From a checkpoint of a small self-supervised image encoder: norm layernorm_no_bias.
Rows from block 5 of a small self-supervised image encoder, named by matrix and row number. Rows with one number belong to one neuron. Each number is 50 + 15 x the weight over its row's rms, rounded and kept within 0 to 99. All counts start at 0.
After each neuron's rows are labels from the 100 images, of 14848, where the neuron reaches its highest value: "top examples" is what is common among them. Only what is clearly more common there than usual is listed. The data: rendered scenes of toy objects such as cars, trees, mugs and chairs. In brackets: how many of the 100.
# fc1: MLP up (model.blocks.5.mlp.fc1.weight, 768x128), inputs 0-63
# fc2: MLP down (model.blocks.5.mlp.fc2.weight, 128x768, transposed), outputs 0-63

fc1.761:31 58 56 59 42 50 49 51 67 35 45 26 55 57 65 40 62 45 59 38 52 39 41 57 33 63 58 64 40 65 46 50 47 54 40 57 34 67 64 38 70 82 13 42 40 22 47 59 28 43 57 68 66 53 19 37 96 55 36 68 43 36 98 26
fc2.761:62 59 55 32 58 50 51 49 46 31 61 56 71 49 62 25 59 48 36 34 67 24 56 09 49 41 85 53 51 49 53 33 31 43 57 42 73 66 48 53 53 55 61 56 56 69 78 56 46 73 72 61 10 36 37 57 26 54 53 32 72 29 26 18
top examples: light from the right (52)

fc1.262:55 50 84 36 36 70 46 49 42 34 35 35 31 38 74 31 51 63 62 11 53 36 67 34 48 65 73 51 35 71 52 57 37 57 63 63 35 76 32 50 69 60 64 39 33 58 42 46 68 51 44 44 41 34 59 36 58 56 63 37 50 30 27 62
fc2.262:50 66 53 57 41 60 52 51 69 54 50 53 23 53 56 45 61 48 87 35 66 47 35 81 21 56 48 30 59 59 45 38 57 36 65 52 68 53 49 56 12 58 42 33 66 42 27 38 35 45 72 58 37 51 72 51 49 55 63 65 39 37 34 57
top examples: count: one (61)

fc1.466:37 39 28 36 61 40 41 64 47 42 26 52 64 69 49 47 53 55 61 36 65 56 42 16 43 62 61 60 62 37 88 36 67 45 51 30 54 25 72 46 48 46 47 38 50 50 53 66 33 54 83 64 55 66 59 64 56 71 67 45 56 73 51 55
fc2.466:69 40 42 45 60 55 61 43 50 67 67 30 43 22 51 20 57 73 67 44 50 59 42 64 60 61 77 37 34 34 54 40 58 53 37 33 37 49 40 78 46 42 56 68 58 28 44 17 37 46 61 46 43 73 11 71 47 39 59 42 57 81 51 48
top examples: ladder (36)

fc1.98:44 73 60 60 51 51 35 51 57 53 69 44 38 28 52 68 46 42 32 34 69 38 47 38 36 68 48 41 33 47 64 81 70 52 53 40 72 39 52 30 66 38 75 58 39 41 33 51 49 49 49 49 73 48 67 41 50 61 72 55 40 45 76 60
fc2.98:53 31 70 49 15 72 61 53 60 44 40 52 61 28 55 65 20 46 70 41 39 55 49 56 62 62 54 59 68 71 69 45 87 58 57 48 38 49 46 68 42 82 57 62 28 67 61 35 38 55 47 39 37 65 25 59 66 63 30 55 49 22 58 26
top examples: white object (38); pink object (35); its colour: white (26)

fc1.379:40 56 36 73 54 53 58 29 37 48 61 44 29 34 40 30 58 52 66 41 43 57 38 52 71 67 44 51 68 39 30 58 49 58 34 29 39 50 61 65 83 49 82 66 29 31 64 61 47 48 67 59 70 49 46 63 57 42 49 30 75 60 33 42
fc2.379:61 33 55 28 51 58 54 75 75 52 58 38 64 24 65 43 33 72 23 61 51 51 36 50 50 29 54 33 48 47 54 71 64 21 58 68 66 58 60 59 38 53 65 69 21 79 62 66 42 29 26 33 57 13 35 49 50 64 39 21 63 71 58 65
top examples: white object (35)

fc1.767:25 33 43 48 56 45 49 57 65 65 80 67 46 48 30 56 64 37 62 42 35 58 42 51 42 36 65 72 33 30 38 57 34 48 45 55 45 23 57 49 49 56 47 49 49 22 54 64 75 29 49 40 74 93 42 49 61 70 54 30 17 64 56 34
fc2.767:79 32 39 55 51 48 51 66 34 49 53 73 44 56 54 45 77 17 52 51 47 38 67 16 56 53 32 39 28 49 58 34 30 36 46 57 91 75 43 71 30 83 43 51 31 52 31 61 57 39 61 49 46 50 42 43 53 39 30 61 54 49 37 37
top examples: light from the right (52)

fc1.307:49 26 49 58 59 25 19 42 34 76 76 52 40 51 48 43 30 85 65 51 30 42 26 50 52 59 32 45 35 44 68 38 57 78 50 60 30 59 29 96 53 36 53 60 46 66 27 78 40 66 58 75 58 50 50 78 85 71 39 44 65 60 50 54
fc2.307:68 30 48 62 60 67 60 41 61 28 45 46 51 56 50 48 58 65 60 53 52 44 54 49 45 35 28 32 60 42 57 34 70 33 28 56 61 44 50 45 39 68 72 26 52 48 47 46 86 35 28 29 69 53 72 00 53 62 60 37 50 76 37 33
top examples: light from behind the scene (54)

fc1.645:52 34 47 46 29 38 68 35 71 18 39 40 41 57 50 47 46 55 56 62 45 44 45 37 50 77 67 38 40 33 76 56 43 60 65 42 46 47 52 32 42 90 50 35 49 34 33 61 45 63 47 56 57 52 76 46 99 72 50 59 19 43 67 59
fc2.645:59 72 73 50 46 71 44 43 29 48 42 52 54 38 38 48 63 25 57 70 46 09 45 50 45 67 54 38 69 44 60 54 51 67 62 64 43 75 52 54 48 40 65 37 43 47 64 53 44 70 73 51 01 17 47 50 39 45 70 66 69 41 65 46
top examples: light from the right (64)

fc1.34:48 59 48 51 27 71 36 38 22 45 48 45 71 24 20 70 32 46 65 39 68 42 46 46 44 75 51 63 43 66 31 40 41 66 50 47 57 58 61 51 37 33 27 56 57 75 59 55 75 29 42 66 48 39 35 27 79 58 29 58 26 76 34 72
fc2.34:55 47 47 57 53 48 43 47 70 37 64 60 27 53 47 61 54 38 50 42 20 47 40 28 17 68 69 46 36 54 47 43 42 41 54 54 43 57 80 39 41 31 25 40 31 46 27 40 64 31 44 42 64 49 31 71 67 32 37 37 40 69 54 45
top examples: light from behind the camera (61)

fc1.26:69 73 56 36 72 57 53 66 26 53 54 42 55 45 64 52 56 40 15 56 39 43 45 41 52 36 44 64 69 47 56 51 57 34 62 70 25 39 56 69 38 69 36 35 13 45 65 64 72 59 54 54 53 38 36 74 50 55 56 14 72 35 59 64
fc2.26:46 41 55 24 24 46 67 56 74 35 61 32 33 39 67 63 67 42 35 71 43 42 55 43 44 44 22 53 51 10 61 42 47 40 35 40 76 62 44 42 31 45 39 72 37 86 51 78 44 45 61 60 38 35 42 62 59 49 68 57 50 39 49 72
top examples: bottle (32)

fc1.121:51 36 62 55 55 49 77 38 51 43 50 39 91 31 59 36 52 35 49 54 40 72 40 36 54 46 37 59 48 69 71 26 42 37 64 47 53 58 59 44 32 41 36 64 57 16 58 47 72 58 82 58 48 41 21 39 08 58 62 58 25 70 67 35
fc2.121:37 74 54 77 71 28 22 55 60 58 60 45 43 61 62 25 51 51 63 45 39 31 37 32 33 28 51 49 68 37 80 58 61 44 56 40 55 39 69 90 40 41 64 34 64 48 32 16 27 84 52 62 59 47 64 39 78 40 69 19 60 54 56 42
top examples: bottle (25)

fc1.92:54 42 71 50 69 30 51 41 28 38 60 61 53 37 76 73 58 33 38 39 39 75 38 14 37 48 46 23 72 56 55 43 74 43 56 51 55 71 62 44 19 52 59 61 42 84 28 45 38 56 41 73 43 40 60 36 52 42 49 43 22 54 51 85
fc2.92:60 46 74 51 40 32 41 39 48 63 53 35 48 54 31 66 64 33 88 41 44 44 50 49 43 67 60 59 70 40 64 51 57 56 57 55 39 81 32 51 32 43 58 24 26 57 57 48 37 53 44 34 38 54 39 62 39 57 60 61 68 20 48 72
top examples: count: three (61)

fc1.97:75 42 57 32 69 50 62 62 52 14 55 49 46 86 49 28 41 53 45 52 66 78 64 54 32 61 44 51 70 50 74 31 57 55 46 66 72 78 74 45 55 67 61 53 54 26 42 48 43 32 56 72 38 42 58 50 43 52 27 44 40 37 60 63
fc2.97:60 49 36 52 64 24 62 81 21 38 50 45 69 35 20 22 45 33 76 55 56 40 49 43 46 54 43 48 45 32 33 61 55 69 70 44 94 66 62 39 29 36 29 48 51 57 57 73 62 36 55 39 56 38 58 37 27 22 72 44 46 76 52 42
top examples: ladder (48)

fc1.384:63 70 58 56 48 52 44 51 51 43 49 43 67 58 64 49 58 72 58 25 27 37 46 37 43 49 48 45 84 47 41 35 59 49 62 42 67 50 58 46 57 45 23 46 34 50 21 52 56 39 20 83 61 59 54 76 26 58 34 94 45 18 57 37
fc2.384:44 42 16 48 65 50 62 66 45 80 56 73 72 50 53 52 57 70 52 38 68 53 44 54 54 66 57 22 34 53 66 42 47 63 56 63 37 35 44 57 45 65 63 57 57 57 51 47 49 36 51 66 50 49 46 32 72 63 44 40 48 27 70 46
top examples: count: three (60); light from the left (59); ice cream (25)

fc1.493:61 45 78 55 51 43 55 48 62 31 27 59 30 46 70 46 53 44 46 44 47 52 87 63 37 55 57 59 39 48 32 58 10 37 30 44 44 69 61 75 50 21 85 72 79 47 21 48 39 47 53 44 47 43 77 68 47 39 43 58 46 50 76 62
fc2.493:37 36 72 67 41 31 39 31 34 58 79 45 66 55 46 46 48 31 47 60 66 46 53 72 23 54 30 63 22 58 25 44 45 47 57 45 41 36 42 45 46 37 45 55 65 42 57 50 55 67 40 44 56 58 62 66 34 57 30 37 49 51 49 97
top examples: barrel (36); black object (34); largest object: barrel (32); mug (26)

fc1.222:37 44 28 65 47 49 64 49 68 47 70 32 38 27 47 42 69 52 52 56 45 93 61 46 54 38 53 40 35 35 09 56 78 38 43 46 64 50 47 53 75 52 72 56 58 51 57 63 40 48 31 44 19 45 48 53 52 57 44 63 55 45 19 68
fc2.222:49 17 51 52 42 62 46 69 27 52 54 67 57 43 61 67 38 64 57 64 42 42 69 29 45 44 30 62 55 30 73 38 75 61 42 46 64 71 67 62 38 61 60 76 52 51 58 41 38 56 47 66 42 42 19 19 31 42 61 52 69 59 46 68
top examples: count: three (69); light from the left (49)

fc1.132:42 70 58 31 55 49 62 63 43 70 45 35 76 65 59 49 59 45 41 58 61 47 48 51 36 60 66 33 79 79 41 30 47 43 36 72 43 56 75 38 47 47 39 33 43 58 49 38 45 56 25 73 72 53 77 42 36 61 22 56 48 52 78 31
fc2.132:60 67 26 48 67 58 56 42 66 70 69 57 61 52 65 40 45 54 35 37 58 21 46 35 43 69 46 33 56 42 61 68 40 50 49 32 79 52 61 54 70 52 45 70 27 50 71 52 18 87 59 63 61 41 46 61 40 65 47 21 39 55 50 43
top examples: light from the right (51)

fc1.33:47 65 57 63 48 49 71 45 42 65 65 54 60 59 45 70 54 78 23 68 45 46 45 48 47 49 39 51 54 51 49 62 56 72 73 50 52 74 56 46 69 87 30 58 56 50 65 33 18 55 51 21 42 39 54 46 69 50 43 32 73 01 23 45
fc2.33:35 43 51 37 29 45 78 55 44 52 53 58 45 44 65 29 64 35 58 68 39 81 63 53 43 66 24 64 27 38 53 15 60 39 51 60 46 27 73 48 62 58 47 44 62 41 69 46 40 50 32 45 74 40 33 49 43 33 35 67 51 46 42 44
top examples: count: one (70)

fc1.325:60 48 65 50 14 52 56 61 30 59 64 52 11 35 58 50 47 45 69 49 40 54 68 49 32 51 65 60 68 71 46 56 28 69 54 53 42 77 45 43 35 39 73 60 54 68 24 57 33 50 71 37 57 65 79 48 63 39 67 65 54 29 15 71
fc2.325:55 53 60 51 71 50 48 54 48 43 60 57 63 51 51 49 56 32 46 43 75 61 23 54 78 58 51 42 28 75 45 36 64 46 65 46 43 62 38 58 50 82 50 40 47 40 72 58 74 53 34 53 64 44 69 64 49 59 54 60 36 48 37 64
top examples: light from behind the scene (50)

fc1.598:50 65 49 45 81 51 47 40 57 46 72 53 40 31 44 56 12 65 41 69 50 63 77 26 43 48 62 66 53 57 36 49 56 46 62 63 97 54 61 49 69 58 71 36 40 20 53 72 31 41 60 65 68 41 38 37 38 54 68 58 50 59 59 42
fc2.598:54 44 43 34 36 51 50 48 54 54 50 40 63 37 40 58 74 64 44 63 56 47 39 46 43 68 24 37 46 29 60 50 87 35 40 49 48 55 50 74 70 37 79 50 46 46 71 14 68 57 54 59 73 64 45 23 39 54 73 54 66 47 58 26
top examples: light from behind the scene (52)

fc1.280:43 51 52 42 54 58 47 35 40 51 75 80 50 46 54 65 43 51 70 51 71 18 67 46 65 88 52 47 29 70 50 87 50 41 63 58 31 50 12 52 23 58 62 46 49 22 42 37 60 26 47 38 60 62 54 10 79 71 52 65 60 04 55 48
fc2.280:45 60 48 21 40 57 51 63 40 58 57 51 65 34 24 16 48 53 53 60 80 77 66 51 66 79 66 61 59 66 21 42 56 40 65 47 70 29 34 56 20 64 36 45 53 50 48 53 42 44 52 48 38 42 49 62 44 27 43 25 52 51 26 35
top examples: light from the left (56)

fc1.428:38 17 62 42 71 47 20 56 29 47 34 58 57 45 74 48 23 72 76 17 51 70 60 39 44 43 33 70 42 67 31 60 59 31 22 38 62 46 73 33 47 67 47 90 65 43 59 42 45 56 58 39 44 30 61 62 57 40 53 32 56 61 63 46
fc2.428:46 63 70 47 79 41 50 51 69 40 49 48 43 40 65 41 48 69 61 27 61 46 73 52 31 35 69 46 14 80 51 38 58 60 28 51 57 26 36 51 66 39 54 82 28 32 40 65 47 52 53 41 64 53 46 64 62 53 40 49 67 35 55 61
top examples: light from behind the camera (52); white object (36)

fc1.577:55 44 48 52 42 43 42 55 22 50 50 43 55 59 67 58 51 40 49 73 60 41 72 28 33 72 69 48 99 76 70 59 46 48 48 40 63 54 32 62 35 57 41 53 45 45 45 49 38 20 36 61 50 45 55 47 89 41 30 40 52 19 59 32
fc2.577:63 49 56 11 56 55 20 55 57 37 64 61 44 40 52 37 59 58 49 63 52 54 60 27 85 34 58 51 36 63 17 38 65 28 83 40 64 71 47 19 61 54 44 20 48 38 70 61 38 47 49 55 59 42 63 35 49 49 71 54 62 35 53 41
top examples: barrel (29); largest object: barrel (25)

fc1.178:62 53 41 49 49 58 47 28 63 47 64 24 53 67 67 81 65 53 75 59 64 43 49 29 44 60 99 50 74 43 64 50 29 53 48 41 73 55 40 38 57 47 56 65 30 44 41 41 34 47 36 50 63 41 44 63 59 19 58 53 43 56 44 16
fc2.178:49 53 66 51 39 42 42 51 53 20 61 34 83 76 61 64 51 42 46 60 65 70 42 45 75 44 69 57 65 71 61 62 69 56 71 39 62 45 59 62 40 59 51 57 53 52 37 47 63 82 54 45 89 46 29 41 27 75 54 55 32 39 56 37
top examples: barrel (27)

fc1.401:66 75 54 71 64 40 35 46 52 49 53 54 65 48 44 49 43 64 49 65 39 23 66 44 43 65 28 30 51 71 35 68 44 38 53 38 64 44 58 49 81 24 73 42 26 39 42 41 55 29 47 53 30 30 49 43 59 38 48 32 65 32 48 52
fc2.401:38 37 61 54 47 75 65 45 60 23 52 54 78 71 16 39 39 61 49 56 52 45 50 41 60 23 29 68 65 47 39 56 29 39 52 20 60 50 36 66 53 48 52 45 52 40 43 68 59 58 71 70 58 44 56 44 48 53 49 66 26 57 50 69
top examples: arch (28)

fc1.138:49 41 38 46 54 33 52 53 50 47 64 50 55 63 59 72 00 51 81 55 45 66 27 50 42 43 76 46 36 90 38 48 49 44 40 38 42 35 46 43 53 48 55 49 91 36 44 40 38 54 39 66 71 25 64 21 32 40 72 61 61 41 38 38
fc2.138:58 41 31 44 41 57 28 36 55 80 50 62 92 52 68 39 36 40 55 39 47 40 73 49 59 67 51 39 67 62 45 33 37 72 38 41 36 73 35 28 93 63 48 61 56 54 74 45 44 55 46 39 69 62 50 44 57 43 49 53 53 68 38 60
top examples: hammer (35)

fc1.628:62 29 55 63 70 59 07 40 59 41 54 49 48 45 59 60 50 93 46 41 68 55 56 55 60 59 39 41 70 19 18 30 61 35 48 56 52 72 76 65 40 49 59 54 38 53 61 64 62 73 44 45 53 45 47 56 40 41 41 00 42 52 69 37
fc2.628:55 44 67 64 44 59 37 44 46 29 30 47 37 74 63 48 56 78 35 34 58 46 40 55 63 34 56 44 70 42 50 34 60 42 47 64 41 63 46 38 77 64 49 30 48 53 16 69 72 73 56 75 35 34 50 51 64 28 13 58 60 46 56 59
top examples: light from behind the camera (51); white object (40); its colour: white (26)

fc1.386:33 36 44 59 33 52 78 75 55 60 58 57 36 62 36 54 53 38 49 46 52 84 53 60 38 43 46 38 60 39 67 34 68 70 42 55 56 52 47 43 39 56 65 33 31 43 62 52 57 48 63 76 59 51 66 47 29 27 57 70 47 47 63 30
fc2.386:25 52 54 55 38 67 37 45 73 49 45 68 38 39 52 55 43 25 29 41 48 32 47 34 27 31 42 36 41 41 49 46 53 42 48 80 36 53 43 47 69 58 33 77 43 77 61 56 55 63 50 41 48 36 68 75 54 45 23 45 35 57 38 20
top examples: count: three (63)

fc1.154:51 63 57 21 62 33 45 55 40 64 76 64 35 17 61 51 36 35 81 59 47 26 24 43 46 40 54 52 60 51 58 36 45 52 51 57 51 44 27 49 61 62 47 38 62 37 61 62 67 54 45 62 75 67 59 77 39 59 68 28 67 42 65 63
fc2.154:44 45 52 48 49 41 47 31 56 56 59 58 39 24 36 61 51 30 10 43 46 44 42 63 52 45 48 36 58 57 50 42 52 58 55 72 31 24 23 67 58 53 62 58 47 18 39 67 36 40 24 15 54 68 56 42 39 19 41 82 56 33 54 65
top examples: count: one (60)

fc1.376:52 66 57 62 37 43 71 71 68 68 84 31 67 57 27 62 56 37 53 30 48 29 41 57 61 96 17 49 46 37 44 38 54 50 68 49 40 38 49 56 48 15 19 49 39 23 33 50 58 22 65 46 60 62 34 47 54 58 46 53 53 37 39 41
fc2.376:56 62 59 52 31 55 56 73 56 60 42 39 28 43 52 38 70 62 68 37 47 64 55 51 32 60 42 73 56 55 53 79 33 35 44 50 63 79 50 77 32 40 30 26 49 26 53 52 61 54 53 37 60 30 26 40 57 27 51 34 27 71 32 28
top examples: light from the left (50)

fc1.358:69 62 71 51 66 48 67 41 46 46 45 48 48 65 63 64 59 79 58 75 63 31 30 36 52 63 54 50 55 38 52 44 67 40 55 57 44 48 35 58 36 20 46 14 43 56 68 69 56 59 42 76 54 44 27 40 71 46 49 40 52 31 79 44
fc2.358:40 42 63 49 20 38 52 35 28 65 35 68 35 44 57 78 33 65 45 65 57 43 30 61 50 61 43 40 73 72 36 64 62 42 67 38 29 41 76 37 36 60 46 49 52 34 60 39 25 31 61 38 48 49 10 62 64 65 43 88 39 56 72 35
top examples: count: three (61)

fc1.200:57 40 61 53 52 21 54 67 63 59 67 56 64 50 37 65 47 38 38 40 72 77 32 32 75 56 33 48 58 57 46 54 04 72 23 51 40 47 56 64 52 60 68 61 47 49 42 67 36 69 38 62 37 46 56 54 46 66 32 60 38 56 55 35
fc2.200:36 47 66 71 53 63 49 64 56 54 61 55 59 54 31 70 41 43 34 61 42 45 56 77 31 34 57 68 63 57 19 35 60 40 57 72 62 57 75 30 46 43 59 65 39 65 37 51 27 55 49 43 38 25 42 42 47 71 45 48 30 28 49 71
top examples: arch (44); largest object: arch (36)

fc1.214:36 51 32 49 54 23 59 53 44 35 38 22 28 71 37 48 69 66 79 69 73 45 66 58 49 50 63 43 69 14 38 46 52 48 45 43 68 62 49 29 46 47 23 43 48 41 65 61 49 43 83 33 52 48 51 61 65 57 72 29 69 54 51 49
fc2.214:45 61 65 44 27 46 51 40 39 29 44 56 30 68 59 42 40 32 66 70 53 25 60 40 61 48 85 72 52 32 18 49 05 65 41 20 66 47 49 33 37 33 66 49 63 45 63 50 33 43 40 58 61 42 69 72 34 66 26 51 77 42 33 65
top examples: red object (46); its colour: red (29)

fc1.260:76 26 71 56 47 19 60 58 39 54 45 44 52 57 66 70 30 85 60 59 59 28 60 60 46 58 61 41 36 39 59 35 75 69 46 45 50 47 34 41 63 52 47 15 55 43 67 51 56 54 61 84 83 10 36 25 35 50 34 38 61 63 64 42
fc2.260:53 62 54 34 11 52 39 43 76 75 26 54 36 54 43 67 50 43 46 40 81 71 59 20 42 35 39 52 60 68 53 73 44 69 36 38 35 33 62 32 63 50 39 66 46 37 61 68 21 52 47 17 46 39 30 38 64 61 49 67 35 55 38 50
top examples: bottle (26)

fc1.90:71 29 65 42 43 46 38 78 51 50 46 39 19 36 59 40 68 53 47 51 36 61 39 40 66 47 56 28 54 37 50 35 68 48 38 32 66 57 62 50 69 53 64 65 56 47 38 27 57 53 69 65 31 52 35 64 55 62 43 51 37 10 20 75
fc2.90:34 58 71 71 68 55 33 46 68 63 42 57 98 66 40 55 42 41 37 73 67 70 28 55 30 61 49 40 53 47 38 55 86 36 50 29 60 50 52 63 36 35 52 76 66 42 37 25 83 34 51 30 67 37 37 18 57 45 61 46 75 51 46 59
top examples: light from behind the scene (62)

fc1.291:49 39 49 48 54 36 45 37 31 67 71 38 48 18 54 47 69 60 57 71 42 55 24 28 50 45 32 74 99 49 72 57 55 44 57 38 19 52 49 29 56 68 67 33 54 35 43 47 46 44 70 53 65 12 46 59 34 60 71 31 58 52 57 55
fc2.291:68 54 51 39 32 44 55 36 75 44 66 28 59 49 50 67 41 74 40 51 35 50 67 72 57 73 76 17 40 46 41 49 67 51 64 45 79 60 48 42 37 58 58 64 40 79 68 50 21 55 40 33 50 67 31 59 48 54 69 40 70 40 71 48
top examples: bottle (30)

fc1.32:41 81 95 47 57 48 70 35 45 48 47 66 47 42 61 64 50 48 41 48 42 33 70 47 39 38 63 54 39 55 53 45 47 58 60 59 29 64 49 61 68 58 57 21 65 40 45 45 45 50 48 53 53 40 45 53 65 46 40 63 36 42 68 73
fc2.32:60 20 57 49 59 64 43 28 52 62 33 63 61 56 60 62 63 32 37 30 54 33 49 55 18 35 41 50 57 68 27 45 44 50 32 51 60 48 44 68 63 66 32 39 43 16 63 55 52 35 19 59 43 60 35 30 64 76 48 68 55 70 66 50
top examples: arch (39); largest object: arch (36)

fc1.566:60 69 36 50 39 45 58 41 40 51 50 50 47 55 42 53 59 37 49 56 60 66 36 62 55 34 77 56 30 83 41 47 49 26 51 43 46 22 24 38 60 49 44 63 53 49 44 36 50 49 64 52 62 53 65 55 57 27 59 50 42 52 38 70
fc2.566:50 34 51 51 63 17 34 61 79 24 19 36 32 36 44 61 29 52 57 32 61 47 36 25 66 63 65 62 52 49 52 50 83 48 47 64 50 57 39 61 64 56 60 60 50 43 52 62 62 63 68 61 30 48 61 73 56 47 26 39 71 38 57 54
top examples: white object (39)

fc1.392:54 20 53 90 12 58 48 28 31 52 36 39 41 64 43 59 46 62 67 58 33 31 61 47 58 55 44 54 70 51 47 61 67 38 62 44 17 48 35 52 60 83 20 55 47 42 54 50 47 36 61 81 51 46 42 61 75 77 28 79 42 56 60 37
fc2.392:54 51 53 43 74 63 51 68 59 46 51 42 50 37 65 27 36 36 60 52 77 39 40 64 49 54 58 32 39 69 06 30 43 60 48 44 64 56 40 44 49 47 61 20 50 44 55 50 71 38 24 46 75 28 38 56 47 67 41 41 46 57 47 51
top examples: arch (50); largest object: arch (45)

fc1.647:71 55 40 41 35 76 51 49 56 16 69 51 55 51 65 41 52 54 44 28 54 60 59 57 34 33 57 57 54 44 53 60 31 55 37 46 42 78 76 52 58 33 56 67 55 54 72 72 40 52 45 37 42 43 37 76 38 15 55 40 03 60 60 59
fc2.647:63 40 71 48 73 37 49 58 35 58 53 53 47 46 17 30 27 30 58 54 57 55 61 44 62 34 36 63 47 58 00 24 38 63 46 22 44 65 42 40 37 29 40 54 30 52 25 41 47 65 58 70 41 53 49 62 78 62 41 26 51 55 54 76
top examples: ladder (39)

fc1.404:33 50 47 39 26 45 53 62 63 56 48 56 53 46 52 54 34 41 45 36 75 75 51 53 65 58 36 65 34 11 63 33 70 42 50 66 48 54 49 45 72 37 46 36 43 29 61 44 46 20 45 30 51 68 47 61 22 49 39 52 21 53 32 39
fc2.404:60 62 58 60 14 38 39 45 36 41 41 69 36 69 69 60 41 43 25 63 33 26 45 38 40 60 18 40 41 55 48 70 26 33 50 48 57 54 56 39 65 43 57 66 44 60 40 57 39 64 31 59 40 40 25 50 65 66 52 45 27 35 19 45
top examples: light from the right (51)

fc1.388:62 42 30 51 57 66 47 43 43 26 33 59 32 49 54 40 76 58 48 43 41 50 57 43 48 28 55 70 86 38 37 24 45 56 38 36 36 57 64 48 68 63 40 32 41 15 54 87 52 55 55 52 39 72 56 59 50 33 62 43 49 34 48 50
fc2.388:42 50 67 46 12 27 42 43 49 62 34 53 57 47 59 58 81 36 41 31 55 42 35 43 35 45 78 58 41 41 49 57 56 52 48 31 55 24 81 86 72 45 46 63 25 40 47 51 65 50 51 48 48 81 39 63 63 40 86 64 66 50 56 45
top examples: light from behind the camera (52)

fc1.660:76 61 44 59 52 45 31 53 58 36 50 54 26 50 64 52 70 58 47 31 21 53 93 39 53 47 48 48 59 61 35 25 65 27 72 54 40 29 59 21 39 95 68 54 52 39 55 62 46 50 54 50 49 52 27 57 39 29 62 53 17 45 77 57
fc2.660:44 62 67 34 81 35 29 51 41 50 35 64 52 30 24 73 44 47 35 27 56 59 32 40 52 71 45 44 50 46 40 47 58 57 34 49 64 57 61 57 84 50 64 54 55 46 67 42 93 41 56 61 43 57 57 69 52 82 36 38 40 38 44 70
top examples: count: three (60)

fc1.239:66 38 50 32 44 51 58 43 51 73 88 50 40 39 59 54 45 61 41 40 80 30 30 49 62 56 70 82 52 63 71 45 39 31 32 37 51 55 52 47 65 32 43 49 33 29 21 63 60 43 63 71 76 48 56 69 27 54 71 77 59 56 58 42
fc2.239:43 41 52 68 21 40 47 34 64 58 28 51 73 38 38 80 32 21 60 60 33 28 55 63 34 52 65 47 65 55 41 71 48 64 46 36 56 27 59 44 46 46 62 71 38 49 40 26 74 60 50 58 58 83 28 39 29 77 36 57 36 35 54 59
top examples: arch (33); largest object: arch (26)

fc1.30:48 58 32 55 52 58 43 64 28 29 71 41 47 37 57 54 41 95 43 51 44 56 72 29 66 66 60 52 55 63 29 53 47 33 29 42 34 45 63 64 40 32 78 49 59 47 44 55 63 50 59 80 61 69 46 73 35 55 42 33 61 42 46 58
fc2.30:52 38 44 45 38 54 33 44 65 51 35 60 79 50 58 62 57 56 99 22 37 62 77 61 53 66 53 51 63 33 44 67 60 36 51 52 32 14 44 39 49 57 57 65 40 64 50 51 53 35 46 42 58 27 47 47 39 30 33 60 48 40 67 42
top examples: white object (47); its colour: white (29)

fc1.61:52 68 54 33 66 30 75 79 37 51 53 55 74 43 41 39 32 60 24 35 56 79 33 47 47 53 65 34 45 68 66 39 61 46 52 32 69 54 57 26 47 78 51 46 39 66 56 83 62 54 46 46 52 76 70 48 22 75 48 45 71 56 44 35
fc2.61:70 65 58 20 49 69 47 54 33 18 22 42 34 26 38 13 58 71 34 68 62 39 64 68 60 27 23 56 78 58 36 45 55 50 23 53 63 59 50 56 63 50 61 79 36 44 38 39 36 36 37 50 55 27 30 24 36 57 26 44 48 57 60 42
top examples: hammer (25)